Weights of a small image captioner.
Model: 4.49M parameters, 40-pixel images, encoder arch gmlp, encoder norm layernorm, encoder patch size [4, 4], encoder layers 8, encoder width 192, decoder width 192, decoder layers 8, decoder norm layernorm, decoder activation gelu.
Rows from block 5 of the image encoder of a small image captioner, named by matrix and row number. Rows with one number belong to one neuron. Each number is 128 + 32 x the weight over its row's rms, rounded and kept within 0 to 255. All counts start at 0. Numbers have three digits each.
After each neuron's rows are labels from the 100 images, of 14976, where the neuron reaches its largest size: "top examples" is what is common among them. Only what is clearly more common there than usual is listed. The data: rendered scenes of coloured solids on a plain floor. In brackets: how many of the 100.
# u: gMLP up (value half) (encoder.blocks.5.mixer.u.weight, 288x192), inputs 96-191
# v: gMLP up (gate half) (encoder.blocks.5.mixer.v.weight, 288x192), inputs 96-191
# out: gMLP down (encoder.blocks.5.mixer.out.weight, 192x288, transposed), outputs 96-191

u.265:206082110077130180069166141136081110159137095177112183132114147081061116117112105093170088103173156113125172161133172117148102073106153139147174096139139141158126134112121142121107132131140094170152088084176118085125133162137177132146128149112127138125104106157171110070121106141098153121
v.265:133115130157123133080081115078110097136103158153133113162133160102198117119158157181132168128156098162102150130099128129098121133116089165152155070108144091080137138083102128169150062126141174109107122086160135139112166134066076118154156162113070105144071122092132163191140150158173137155
out.265:074128164170091102109121159116192116140125147093122129079132107136178116120119155203097136146114170107141156072120113117133099134151090126090171110117093090149160093145187119225081112113125147102080139096123139147090146096148039084078173128129096183180133110037161157157133169126127116140
top examples: light from behind the scene (51); orange object (46); count: five (45); jack (37)

u.280:168090111118121127142198081152142171082114141140179125095140103136145185101098116120116127132109138124139153113153125162114113114152152079101177168108196112222101136140142102149151213109114140157049175151110096177077177126081127137136080124169123173172142134107088134130191217177149088133
v.280:176158215104152236138158128181123113101138157134205129128137096119136159118119160124164128099144140131149203132105056133095101153160097117161118159141132136133135127154106085095121193056048195132123086159153081161093106146110091125132110167166079131149164114156159162135171151155107156090
out.280:132172164141150146158122137163103158150149136153089061113141126183123116112057120146128091108104154129125133161104090167108087122063175130133096098150108152071137181095108114135074088111124112125173059120145121134137131122129108094163149136050136125095121134128112118128177156106138161056
top examples: light from behind the scene (78)

u.47:106147117114143111132181042124091102122083087121130147142192098098120110160175112136119154123155089154183116137171170105101140092160135117099116185205135120143121111158137121139148139086154177124192050132126142142138208164137144161117105174108155185115148100143102093115126208158116112154
v.47:056077148108111148089127121136144146144115129123119192089109126126127125105080170112128156132155152154134115074112107092120146073166092217119116135174094093157105129087114184162107122087112157090124165099086085145169095051218153132148075150087135114182128160122086138094094120129131139170
out.47:161154190158147159119073226124113120102138152110127154129085134143092172098093151141135129142135165109123104165144099163180157149120100140141144105129101100109159120162129096132148077162149081113123245126121124175072132043128082118149143109172124116143123113104143176155180097051131131088
top examples: green object (73); yellow object (49); its colour: green (27)

u.252:166099128070186092115142124159157132120155116095104127104173041140160109142118146149151161150137184086043097137079166165108145160145155139113130071069180096135141169112174129179085146116129183172119104150165135154136139174109115123097085053134163119142179143088085111117146117109116112135
v.252:111146110110127117079175130137118106119160155172144065163112139115067087127136118092131104155103129140120086095083150145124084122161102026142133166156126153090120164119142161137105059122114125100181123123091150077163147137158083184077121150161119123132166158086086119085203117149105148148
out.252:152182134159107173150157152161119102130150094101112104119153104144125132126163061174116076090094118143197111095142108025119093126101132064098155167123107138149128181109068130152135142067116092141132131119087161147083078095137129131088179187150160149128124167123142101104147145116099131101
top examples: green object (46)

u.271:186136113118164110135089154127131091120122157100108140088066208103131144100138170111145083119145106096147155148170099124148115145130149183106089181093116142113115124135114102120108170112118093099095138144108124184129172133105160085094164205099079111127119076118161169165100227143096163089
v.271:136130151092178139117103059132163130093107124128105120094153128145110125133126120137157143131126083104139165138138198144125187131137101147148177155154159123168163121097176110117125167123067109132136162093166082169126149125131060145125177200140103116095194102100169184178167162124106152157
out.271:074126173132091122114108179118094177136091149110142125163147122136150100204117124187028090138118155114091099139137123064113141088160110101098142072155125134098102081179079147111095082187066101119167114161202119083135106135106119102097122155094143147124162156173164102120123074133115144161
top examples: light from behind the scene (67); count: five (45)

u.284:120106149163151135098078095076099105112090121092105145162084090189197154142143169161133164129145115122114072162133117096107105182119137147108106142109075198136134122140141115152173156128172136084088157138200133164137098114163120166132128135120157119134139059075122130140172112169161153118
v.284:069136130147165106075113115129184150131133098149116088210114098146101099203133122179098169090141194162123131135068100133143106164125158129111142092114080162126146112137144093144219049129118164152091100137195126114137043092118163076140106069098154123121052095114088135118127131120112120092
out.284:115108040118126073163147106140176146133139157118203135098121172101135096108154108109130101140140114126150152073164150152176199094092101132112144079117135114151108105086125166158106119069129089142137141122058139081154169101124104105096157098180134119099097128143200123146132129096098135165
top examples: green object (57); count: five (42)

u.96:123169119079103129158083117100118118056110193113138115096116118118121150120115156089129178143125118129187133112121177131115128159109168129094170125150108065112110173155072139089116207131115157099070125109123126126107098135142121057112125209064148125152143118128104128169192201147086162140
v.96:139070147158167170087118133148122147136165176147132172107161097167115120148083180101186103126127151079099120128140157167190146130168073088143166084128074074073131131128153129179179116163184154102126108159147120174140061094125129124138061178114094156132143048097145167131151131147137138172
out.96:139171129150082065099117138178158109183154142102111052155201168131108117143117097202117105101106173097134143163171157109192119131107150144171067148170134160134090112132118125120115093076103118112133148090118120065094148147122134154142115091180122145149092132076087129093137132112167103122
top examples: light from behind the scene (51)

u.45:125146097121132152084089183128113139117088105093132116137115158119144048130152107070065102164158165093160091171097103159152062168093199164146147095151166156119149097115219076137176147127096132116059086079123107086116128079180162109149132148114135188152140113155161103100152148108068096080
v.45:072156152159100085118098144171111127147166155109111131131167132121123154135041192189171130124121116128149137111104118061126114099136128115113197115132140189104115096146118176166167159095149113176133117140177048065100151118058106088140165106147195141136168084187137120121109101089122174129
out.45:122085161094127103157171049191121125144170122172127148159112120169140118113107078160126116096161125173118210143204154128150157099120091128101176124193083138106124109153089145117069148146212118098215157163110142144124105159122113160135100111140108057077114114130100125142102158139198150146
top examples: green object (51)

u.154:098177169076111088148121173068130162105150211167114118136117128077136091152113133120097112072081156143087173071139109125137072137142152167149120164153114151159097151103112155140038131075078175095142150105128180146092149121119120174146153134103132113080138029129183156142139134122084105147
v.154:068158149192087124145163119103111075116144100120147176133085081107134121155098136078174158159100154175119106139131119129129074084125098156136129134129069140175134180086094168168083157108136152153170125124134106137112139114098093081156090181099121092113169139176155097117079083111090132141
out.154:116141134076206130144104139115125125156076122100099113080150073088113135095087139128106113117101100156118147144103130198138100131123124131105134107115130119146151095143159108097064119137098091139118100132127135092095098132086141157120105158162136174129056120067210084135063172218087123087
top examples: spring (72); largest object: spring (33)

u.216:203159116105121165107172178122113086119093141161082189158172155123140116075177153187150150114139049161134167056122124131133174128146120125116086158138119136148183105108071162155114082132121138122131118130090143124097181138110181157173090172192087167134131136152159158133174108100127173158
v.216:165113140110087148147147168103153116087131107089137186178109143129199069119163067128128123116137078151151145141078119146155144143130173143103099133174137168154130126083143111186191137092153086125089149104159116157125077107173140138066137174150087118139128094119116115125150190187124149114
out.216:130116125146127093133103082140132100158152166151115072112115140157132149255096113102088180077100135165154130171171106159154175148154143140158099128162063148138056122145140116106201161123197117139169097069089102182155115109185138138110178121113098117094160118061150103138115096202098135135
top examples: disc (34); largest object: disc (28)

u.153:120111097138157123115161125147176188176100161128143163090191117128172092136117121162144202096119150113141162181180134099208122177151116123125098145131152131098155112104179103111109096086123155111107114066097141128149063089160119131168148090119201161129140119088204071127184198146135109119
v.153:135124119142096146085117161112154130172129189125155189103152129132116134147126182154049149146175122119130130117089079121109122172158097111116129150135188094162119146105068167146159122138167087127148100103077102086131150098099146113137174156091156101103129143144125077075110082091176118179
out.153:080160133153146119161137107142125110124116108142081147117071155102092120163124144109059169117133087141150106095133141102062136102134146063187160110152086084123083138087100170152159101097150136105172090143098098111120190129118142129120130167111129166153100096145138104120127111105074147184
top examples: green object (94); its colour: green (27)

u.52:120127080159118189111168154117165181133166150139131146115107075106128141166130139141154125152163170118200064144132126112161123117135114082155190200072172102159133124090140123172136137143124145114111139187082107168183104089151118106109125103098135160119140103094104178144120154085134113103
v.52:137171101105172123145143140128137175196155099137113182129196149125080100118162144167167152177145180085152118096149141107149089122186117107131211095126165090104119124100105107162140167148124123169127109113100165117156127094149164121163170099107167182096098122089106081133107114139086138129
out.52:107126114171088137079102063079140077136098104178128189152130169170122113165187127171196149089151144128088125105136125107052108122164137152131073113135133154124125090062109119131123102124132128140083122127127195110142150153104103183150168169206141102170110127120133114117131134191109121125
top examples: green object (48)

u.165:096141151126118116154121112110119137127102198140158077218118079064162110156155141153178073130159096158154162168129145094144115130112102148117098110136146086179116153116111149167139140118090139130142120159050109141129092109134154195134143113126069090166117118130094127182114171196100089125
v.165:143163194126184201210127176072157098088144114114137103164125119144144108153137196135165182090146120152070148079152084108149087158118087125155140090125158125149138117124141079115116220094126167154099176106087143114127113149184155152116133160093141099135225169183152158189116176138146131148
out.165:180131114162117195117102127096141125079124132154115163125156150111154165161162136152132085116164123091156151122184123166120193122137135169143149124094115211124197180099169144046127170144136120098103107030130148144127154187200141121141126123165094157148177119085104103121135058099141116108
top examples: disc (32); capsule (31)

u.206:101098130111116158105119126143124072123085135149116172097170104192118161167118157185101103116086127117112204130131153091150112069145136128079113122117127181096107142180167142178120124144131189060136198115155093155160158112131138100152169144153151136128109135113194128146154101118153116110
v.206:108139123120122162125141142118165104125102158099145183078147153118098161170118148119120126158107162174119144097092165177157117116119124134120133196162136130098130104197110089134164144130123202080109209134185120144155133118160121131161088129168156088137142127110200096097146102134172123187
out.206:167159092177124181118153106132145198190142087170205169217101170122075130134154114126158123148153184077152120163126102126106073209126108140189159130193161104149189148099112101137102134139094099159101108121098108071136107111095121192155146209105126146065103139111124090143123160155136150168
top examples: spring (42); count: five (42)

u.16:149125127142137114112152172134110161149115103138173146055116151089064123156160119096129141093078104113126105141096103238132101112113115083115165100086202116136101067098122124121137034190099160125115145113137110056130124130112114136131114087133121169153097147085104114153085067071085153174
v.16:151121187132109141094132132149128121167122120083125097104104136152083102193129104077069127144088130104142092104103069226154151129146177113120120155128158081066204109124132106111145116131149181116136136108146104176136115192124090160118155157133057104098188156089110075201107107155185181140
out.16:143141112151111100151078089102128167119155117131097109117114137131156116169107154161123116144192134127078107083223095129131127138125129063169117067124101199172185146125161138185131140110152142089109087110102117151183171105158153186106086154169138090118169087136143127118092184142146152119
top examples: white object (67); its colour: white (26)

u.65:129109105122121109155061139176166140114161048219074106129202106126098139133138126118137128128061100138151091127124167157149142111134140173116138198091149153082125150159132081138150157111146082118098098089133132068111119136105061072137151180151139193102105101086090114160096147113110182120
v.65:133185176145104093135086081124132130107067200163116147127137120147073147142136148151209081189148145079156157163142139113096202155133150112109132098122099109157155117130103121146128126174120111093166190157115134138138124138199169147123132156112074119165139165135073111100185124151069126089
out.65:152136099140060105108176119136120125091143185079152172104044108133127136211151046143106173159183130118091140134111126090159120146102127095123114109153103033100164101130103174098092129131138152151127158164197118158105105086109155146064148147108112121123119147139136140097083061132112110149
top examples: white object (66)

u.107:122090136128160133157123082147213087151119139169115147115149104172126180089130106124130133137138116095116137164117185165134137134145127101139125183116118147107166132132182057095092228096127170127122118124160134150062159162071106134091110143145119138138062074104078230184098183149123096118
v.107:151114106138165134100124120096115159167163155091191114143128132097086158097071146162122111167169129088160104132127196105119104204140092124120150123107086136111163174151148078091141148155134127088109122181101118125132144141160147160126128123114148108135162105124120166176142153115125103135
out.107:183132147127122154105096165146109143142123127108099139200076170095124123140107182179141146104157103147165148175079170123145091130103150147116126141087118170114077119115103131140150113107137051125153125168112142165170165125167130090143120118095154136047070109151187128145081191158161138096
top examples: light from behind the scene (99)

u.114:091218080208175081127141164192143121157142125172143107129120089130140103131123139163146167107107145127184131140180116143088118104137124165206152121105116118174104160197155102102100158127156080146140161134098167158102138145150131176152145135142123159128239086061102187148141123112093095131
v.114:115085173160152180148128075131123111122101144116127162174136144137129166141147085124142118124073152113137140131101128109097152103179138091071127129144108171118104117088120125089133129134118128113144173116093096138158159076103119130092084085116072132195055205201142185176037092107082143094
out.114:093112176176093141070170139163093176141052151121059129131091151137110211114096144149137175136157159102097106152152115079034159098147070113180167113122154105102160099079150156140139130124078123122152143140131115053138118133113195106129102109138122145102134123156090111139124161124112159143
top examples: star block (65); jack (31)

u.91:117097141147156070120127142064156108081160095147122162123122068140122166080174102090109094145121157125116127120139160113110119073163179083203133120099149110144118138126122135136161093073090168143153142115160096122162123093129141166101116165108094172100110116156107062092098100088106175110
v.91:091152105129145156202105049122127159081101165137159138156087150137130110129206172128176107121137164120136134102165146111160152168173061086144106183127121145133128076140163122097112180147116157135139064141141132147071078123043125121160177132086211119187132082124135131153125133126114089154
out.91:123139161120140180070136075173096127091133117088096051134101148115171143202133121188117098138133139141130126148130138133153092136147116178066115160150143120124126140094122184126150190206141103115107173110110164121068119147113143088117087131127178084154176140104107107161148150101174169108
top examples: star block (31)